config = dict(
    model='CTC image transcriber',
    dataset='seven-segment displays showing three digits',
    train_examples=48750,
    image_size=32,
    crop_scale_min=1,
    horizontal_flip=False,
    translate=0.06,
    rotation_deg=10,
    tokenizer='char',
    vocab_size=15,
    arch='wide_resnet',
    norm='batchnorm',
    activation='relu',
    depths=[2, 4, 2],
    kernel_size=3,
    stem='deep',
    avg_pool_shortcut=False,
    widths=[96, 192, 384],
    init='torch_default',
    residual_init='none',
    optimizer='soap',
    beta2=0.99,
    lr=0.0023,
    beta1=0.95,
    shampoo_beta=0.99,
    eps=1e-08,
    precondition_frequency=20,
    max_precond_dim=512,
    merge_dims=True,
    one_sided=False,
    adamw_lr_other_params=0.00083,
    grad_clip=3.0,
    steps=12200,
    batch_size=192,
    epochs=48.0,
    lr_schedule='wsd_sqrt',
    decay_fraction=0.2,
    final_lr_fraction=0,
    warmup_steps=610,
    weight_decay=0.06,
    adamw_weight_decay_other_params=0,
)
Rows from block 4 of a small CTC image transcriber, named by matrix and row number. Rows with one number belong to one channel. Each number is 128 + 24 x the weight over its row's rms, rounded and kept within 0 to 255. All counts start at 0. Numbers have three digits each.
After each channel's rows are labels from the 100 images, of 14976, where the channel reaches its highest value: "lies over" is the class under the peak. Only what is clearly more common there than usual is listed. The data: seven-segment displays showing three digits. In brackets: how many of the 100.
# convs0: first 3x3 conv (model.blocks.4.convs.0.weight, 192x192x3x3, each kernel summed), inputs 78-116
# convs1: second 3x3 conv (model.blocks.4.convs.1.weight, 192x192x3x3, transposed, each kernel summed), outputs 78-116

convs0.15:144108106101109137162130185171119155120098144171133157135154130143111127123154140083113132117132167128114120171076164
convs1.15:100107132095124135086099163132096095127117097098111136098113162097132131141124073145144110091129132127129148130153107
lies over: screen (94)

convs0.133:158115108126126106138104124134189135130142151107126139137170134094179122058090132138146101076100120127128103160092091
convs1.133:169129118106124190106113153132142168144125149101106137110155136100131107112137091131119122124160119128136179118113119
lies over: screen (98)

convs0.184:092091108124184068140179138168090136117089149098134176110131140106145137118142175113164152086149076113113084108139170
convs1.184:114132138105094104159188127120123074092119094109154110135144163110120116158097111105129111120066146140093161136142115
lies over: screen (100)

convs0.106:122125150150095129132110182130117125114112092105100119107131107136100140108110096176087133131082196143165142142096153
convs1.106:132083128112111098129170150156088123145134141109135106144139122116154113161118122131139120123134124124134141191111112
lies over: screen (85)

convs0.62:077120101110143134139113134183136139138114152135146114078122133121076127108103116124139133106120131155116136127127126
convs1.62:078146130111089102152117128075139119159126131113125104152133148068164161127153141148118165147106134114106141125129130
lies over: screen (84)

convs0.97:140124158166175095170095113152128124125128116167101144157166111130104082172145166112116131113066119121170128136106142
convs1.97:117139100112155125073136155169134131136118155136137116122150107132171132121069090114093118112140087120139106137127138
lies over: screen (64)

convs0.179:137109171109131105129126088102162112092126161110142125137120111127120118086114107151131111122119136120106112155131111
convs1.179:088139109129123137139110146126129135152093124115097126159148144091144161171127090163119108158124147142136094135124172
lies over: screen (94)

convs0.11:162098152098131127136130149118085138071110151118139118141116130092107109132132109114110122101116090128157102143138099
convs1.11:147140172112149117126152164122093151134129128106132128104117108119109129122115106153121120122094125126117134160108103
lies over: screen (82)

convs0.109:146102163087138130135134115109139121108094153167129134103145114139131117135142100106194140101114085145114111158143135
convs1.109:119186107130110115142133130122114145118149156135124163127125172101113152165134155147091155141104116149147132146140115
lies over: screen (73); lit segment (27)

convs0.70:115139123086141109117184114183174099106127129099116166147119160127078136131146160135131151121123143146129131208135130
convs1.70:184172099168145097118143131175129093120129120149118119134153172175154132110098109162079132135128134107104119155138097
lies over: screen (100)

convs0.155:138096094087109124113112150078147102142143093089114155139127071133147131120094156101100133137149137131105106107126114
convs1.155:135124095148127097101135111124144113107201129132139161083106147169053129136113147132154115158141140128144136122125141
lies over: screen (91)

convs0.130:139151138140124130123150166121074069121119158131137135093151130151143135137116164123100118126160130111167174126156209
convs1.130:128111082099151058132124140115098084117132111141138124154132148106144151122129100145099109120127152141100136176161138
lies over: screen (92)

convs0.56:141129125177122129126127128093114114076121150133128128127116119113119093180118135113134106114105123146124120210098108
convs1.56:186165148138113118202124108157132148114085172107125115120142101103135135074105162161115184113101152143137142109129141
lies over: surround (98)

convs0.3:117123100150165131138112127119144115105111129119135076127122120091149110131149116154096125160074066076111122123108118
convs1.3:105138129101102068149137089102104106153119133158132111127137146129149113089121126093140139078071125093132120142110118
lies over: screen (100)

convs0.158:091122128103166099134132117126143130143145114086139139082118147157117126055131136112105147147097110127120120128128143
convs1.158:092073146101148149108129139086107117123112088090150119074167131134148104141151120121115123119141127138129113073096152
lies over: screen (77)

convs0.166:141157106114134074140115096145153158157140112091157118127154111105122141104122120128155159180109137140147151120130105
convs1.166:121125108134120151131157148149136103109082137132129140098110091121165147106133128135136166120137080129130104132129137
lies over: screen (88)

convs0.25:137135130150182131087116145121150083155112102112128121103138173124129131116124149090116107191087115123134117151088102
convs1.25:153076129105156161124118101150130184115133128129147100148105115131151142132124116107119136113120144141110119107151126
lies over: screen (80)

convs0.10:108122118131142124110109155115131120131136139117124141147139102170115187137108101131103119130095068092131113142104092
convs1.10:104161123124145125107168124124121076160135101098111146073116100108111099109112096112139104147120097119117117083112104
lies over: screen (91)

convs0.150:154128112124127091176135136145179135079126133086153073124113119122114168105106155175083154172107142117083127141122138
convs1.150:132101098129151129183146101139103122165106067108111108122172137105150132111127083133094111131124115114143106127104108
lies over: screen (69); lit segment (31)

convs0.74:189118136143134105149126136099127147116128099082166119119150132098161144092110123103106121126100112137108118117107173
convs1.74:139091112085099119139144149118100136146094155116113136084127135135136142109111112112129152118146102111156111124125124
lies over: screen (77)

convs0.107:118183128102121105123103118116149113135138148175131135104126116109139145098115125137121158106121140115148176155169110
convs1.107:142119141132120132138085145091101136168114148178158130148132112132157129172093113135126108116128159114173120158161135
lies over: screen (100)

convs0.30:105139104127124189089105140130138167154119112105163120129134156125147075069142098106140155099143115113133160148096139
convs1.30:089114145140064078095146115127119134079114145130134057112137113110069103145150104114118138131128124127153138167136118
lies over: surround (100)

convs0.84:090151120109104102138162132142134110151099120109187152118117125172125129122147089117136156154199149158114137115175209
convs1.84:133131136134165109123128109116130117112121090148100115114126101118138153149144127124151115144148166177118133093108137
lies over: screen (100)

convs0.32:126162110094112146140120112129114132081138163150092135104107111151151144124146107114099105177134178118131140136141136
convs1.32:128125147141175128134084128157157104155124132127129140103098133132108160141111113107181155099180115129128118136128120
lies over: surround (96)

convs0.75:110126084128111130124115108090153127141119110146157110122127101141102118113085079132132146093185152159109122089140179
convs1.75:135145150111174155134136128113123091161122108149099155117145114106165114143125144127147104138166132168143131150168090
lies over: screen (89)

convs0.88:113116118073109126110110130118120133097130111130103129137198126086125116114115122074122104126103140146117115153100110
convs1.88:142124144142110143148100184154126109129142172111062189113155157120151081137138169107128139089148128113164153108136089
lies over: screen (99)

convs0.1:086129202151136115133118147126093098150144095105143123130126121113139160080121138107145129126139067110135114140144136
convs1.1:110147166111135098113186130108163164151132115125145099098121131154137125115123096123143121133159106118115092110095100
lies over: screen (95)

convs0.110:116139121097098153112112128105124142116107111134142112114134118153093152129125122108148122132134109123117161144109112
convs1.110:121102124128112126087114133111136175183133115144126110103105142150127151090122129103100106129133145142088144129137144
lies over: screen (89)

convs0.165:148145127118076107114096137173114134081130121115119101125103112089128092111114140129132110095108149119126134103119156
convs1.165:143115095152126103124136204147144124130148097102146122128127095137134104169110101139139130159126082111089099197145154
lies over: screen (93)

convs0.91:119136159102112130155165101162129086118131149117143155099133119153163118111116157096084104175184158135132115121110138
convs1.91:068156127133166126088134095061138140126127149155151081122093091113152122148065153114149117128115180178123118109163125
lies over: screen (99)

convs0.13:101194106122116122125085114143124107096148152128089165123145145095102144128179109169100099183095108086129118099104104
convs1.13:102132111117174078099140126129105101145092125176101119120158142134129106144150141118131132112134107103147103136084139
lies over: screen (96)

convs0.178:112114141165107086122114138113115175104116145099112141131166116078139091123157209128137107116142129130110117135117101
convs1.178:129118149109179147141136127132094168147110125110091135131162141113133092095133094125105137113115151122104122103110116
lies over: screen (84)

convs0.100:104187123132147103147141132164111142121123137123115165105163115120117139072132113094161117132090116145143130148182137
convs1.100:170141126103111077113106132104153135144132151119116101104135128120123100109100114122114148110132107133100122119099117
lies over: screen (88)

convs0.23:117115136124117128156150168125139115128157124148123128138112107104107095108117109135130134149128136150071120116151120
convs1.23:132109144095138135116125142108133091112117115122117141163096146110138106138136123114158158089113132103099089107126122
lies over: screen (93)

convs0.71:159110105094149118122113128129097189115106139134111065104177163075106135117161082063151136122112100135137125088156118
convs1.71:120112149130098112158121147090108150118147141152104145129150110084102138112107096118114135120104118105111123111124128
lies over: screen (89)

convs0.57:085128141132130116140164141172115157119109160194112148108116147147139119130139145130131133108148173126154139115135143
convs1.57:138176151131157121106146087124134149127111113142110097136135162115080120137103100132142115157065111129089102141098140
lies over: screen (65); lit segment (35)

convs0.58:135081154105154090118084101115103125113153137144141161109134172113125118140110142131139141119156106099125056116144153
convs1.58:149108109139115134086166061125124122121136115139153107103117099091115069139138136078117103123085164106130097107125123
lies over: screen (92)

convs0.144:117112111089129164149127131135138154150112125118166148092122123134127131130090093133137132098082106106118150139097130
convs1.144:130147145115104133141126157131112148103099113100096080150130129118135082149135149130096138179133162133128123163081136
lies over: screen (71)

convs0.142:093114131125162163146144185114100107179111159095112124134162166124101141116161101124134106137082104140133114109099125
convs1.142:139123142094162090125077132149144119139141118146085115154096179125153129128171148100159127130095120092148126104135124
lies over: lit segment (48)

convs0.118:155110106150129115146152131176094106098104123120117134120134164089113143107112185128131137137108100116098133111097137
convs1.118:105115113083136129081172146107101117135131153096130153101121116120144094159131124140125102104097113136097122117107145
lies over: screen (93)

convs0.0:113158138159082098111091113125142139121134118117130122116113101113142132129104113103161149135163151173111132098150082
convs1.0:153134088138112130164136119104123179127155108152139147113084116114125122106096094124101105128125109111053079136139121
lies over: screen (93)

convs0.66:150111141145124118128134172122137128136106116129107120087144123106156087135179122107100079111117151146115136086150147
convs1.66:139127125137122119108077088113130110173151073139081122152125105132131157155144109113152157091169120126134111121147131
lies over: screen (77)

convs0.60:113147091099094082140111139153140128143140081113177137115150125151145158097132138083125119126118126106134151070135130
convs1.60:102105117118135149093130115101173092168123162098093130075124153127130126123126110143118135139131146095127133138134163
lies over: screen (97)

convs0.103:116118128161100095118171152138105094142110169103150101145094130095131100154117140127115175109107134157168136127091150
convs1.103:118109085059149106132134091080115075137156128131133155147123105113151177081101172167116120164105132146099140123147117
lies over: surround (97)

convs0.52:072146132124100125158119106087157099110116165084131107158109150142138172104098115165111120126118104121116140130116129
convs1.52:187108121162169078161111113141162108099108099127131143113127119119146106088089127120181138134097107081108167105105133
lies over: screen (91)

convs0.113:115147122106129094122117143126120135145126125125094150080115069091169146113057096079113143128123101103169114127139150
convs1.113:111147160121118135118102139152140117130154162128154126113113117135141190144128122055152115103194157143158109108117181
lies over: screen (87)

convs0.149:118110114183112106132071117138134145186138130137125132085108119133131137119115128126159143121112132100085172101112095
convs1.149:106099090150088126109128128146107112109121144124153113131150123101104114091117150136148128147124078129129085110114080
lies over: screen (69); lit segment (31)

convs0.68:122122137138105120142100119152109130102147139124097096067095120105114098138104106108120118122147140148158102137140112
convs1.68:162131079103102152110141137099139110175157142137150174141152145091118103128120105109169135111116174191106110098139122
lies over: screen (90)

convs0.80:155143094105132129163158128137107139160136137114090151128119105152123130124144191122150137107120117113114107182195145
convs1.80:123105163118119097113177147155114065119109137112123127104113145133136114101097133089131151149138130141144112093101083
lies over: screen (73); lit segment (27)

convs0.86:160149150131177108109104121121112119108139189135122135086136141105143149136140115107133110121111141147147136154133107
convs1.86:106196102114145156127141145129159120103101149116103146111137165100096130117133141082111135129118145102126124137136102
lies over: screen (98)

convs0.38:156125173133131114120187123104131126143120097104113142142108103134107113104124159152133109102131151109102137130113149
convs1.38:151117130110142065157146162115123120123127151126129124126117130113119130083105181118137152158119139144129149107148087
lies over: screen (64); lit segment (36)

convs0.121:141146125109049145123155110135136128108152123127127128114091143155110116151157139113148089157163132121090147133114139
convs1.121:126153074124119135119121144157117160134146113113119143108163128137125077138122167138141120131141119119178173125092190
lies over: screen (87)

convs0.47:148087077138144119120119132143109115171128101139091130156119140104129129109146112141166123104084123166112115013116118
convs1.47:127144096142146097095154144119133096114110152177063122137118127122151149120170134126160110161131146170116127088115087
lies over: screen (73); lit segment (27)

convs0.162:157197115124154099103093091123113119138124169151103118121088130133166143135125139131163138156153147126119147107152046
convs1.162:103111102132137126137143095092125150119113144155133101097153129136116109120142171096127127157135180167122114156123119
lies over: screen (97)

convs0.187:100113133081083113149119111102146124115119114115121135144160080134166165107116133158116159150165116104160130117130163
convs1.187:109142118094094140167139180154164138155167109117121107128107111106138105184100122103149117138107129092143152123099091
lies over: screen (74)

convs0.167:134145101127130154134129162109147125129064155090174139141149104139135162123158211130121122139157090100153111097142144
convs1.167:085119134155136077137140119124112097095126135218140123093161129166125108106103081103123129113133138154136095092171145
lies over: screen (100)

convs0.117:082131116132121129159148141111123105132150125119097126155094180140109185076102134139114130150120119134173123124136087
convs1.117:141128117096105138112137124110133167151151118160139160070128097098144161124124149085132132117071153163106101126135150
lies over: screen (61); lit segment (28)

convs0.53:175099116135170136130098129139156120088184138111140125092129123126116155093152111154136111183122120131104141122136137
convs1.53:139174127148138146179139156125138148138157138142115127160157126132123135153136132126130144137131139139089102103104145
lies over: screen (93)

convs0.148:089115108127114110127194111076115120134129142098128152111140148131127142139146087169136117138105104136107175099103133
convs1.148:094099141112154124147130119130098138142118123134096095138146154115166167092144133129131122142111101127139117161117117
lies over: screen (81)

convs0.81:115107104119137133133087168112154087097153141141116133098139167130103112136127148105111111118111128151091123121104117
convs1.81:119117069123078104120130163123109143165146103104065138118153151117117169122170118140108105127130121116118122135133122
lies over: screen (95)

convs0.147:097112131106124133115117156126117117133116095127089133148129111140085134119137150151120097130097167123169120160104148
convs1.147:138098087115092108090102182130133138123145173114120114132112114124141096104128144101110100126117114087093103174097121
lies over: screen (100)

convs0.180:148131148147140142120100102109051132117095096146141127142121116158100145137108128137117118122158123119070151121122111
convs1.180:151130137126143133153124098107112161119139119090123090130132081115122057146124112100099168112119085108125122128125136
lies over: screen (78)

convs0.73:150079139099129128118185148128175132126144098149121124132148137108116161111102138112146131086090172160135129091147089
convs1.73:150154112120124121121124128149123153135126125191045143135138128117148131128142096101115134076138120166118102121132136
lies over: screen (81)

convs0.156:136106128106141095118135111127102118141151148133100102140113124105110083145126130159112177162161127151154090134157137
convs1.156:142097131118173128150153108117124127081134110158141143096123109103142081129155104116155104146148142110115117092147122
lies over: screen (97)

convs0.135:098115129098118152104090146134145102154115124107164081133161113164133119165139114100135138096123133126111179127090110
convs1.135:099146091092139127132115112106160157099108106102107111147122148105113094089086109130134130152091128129119130186112114
lies over: surround (100)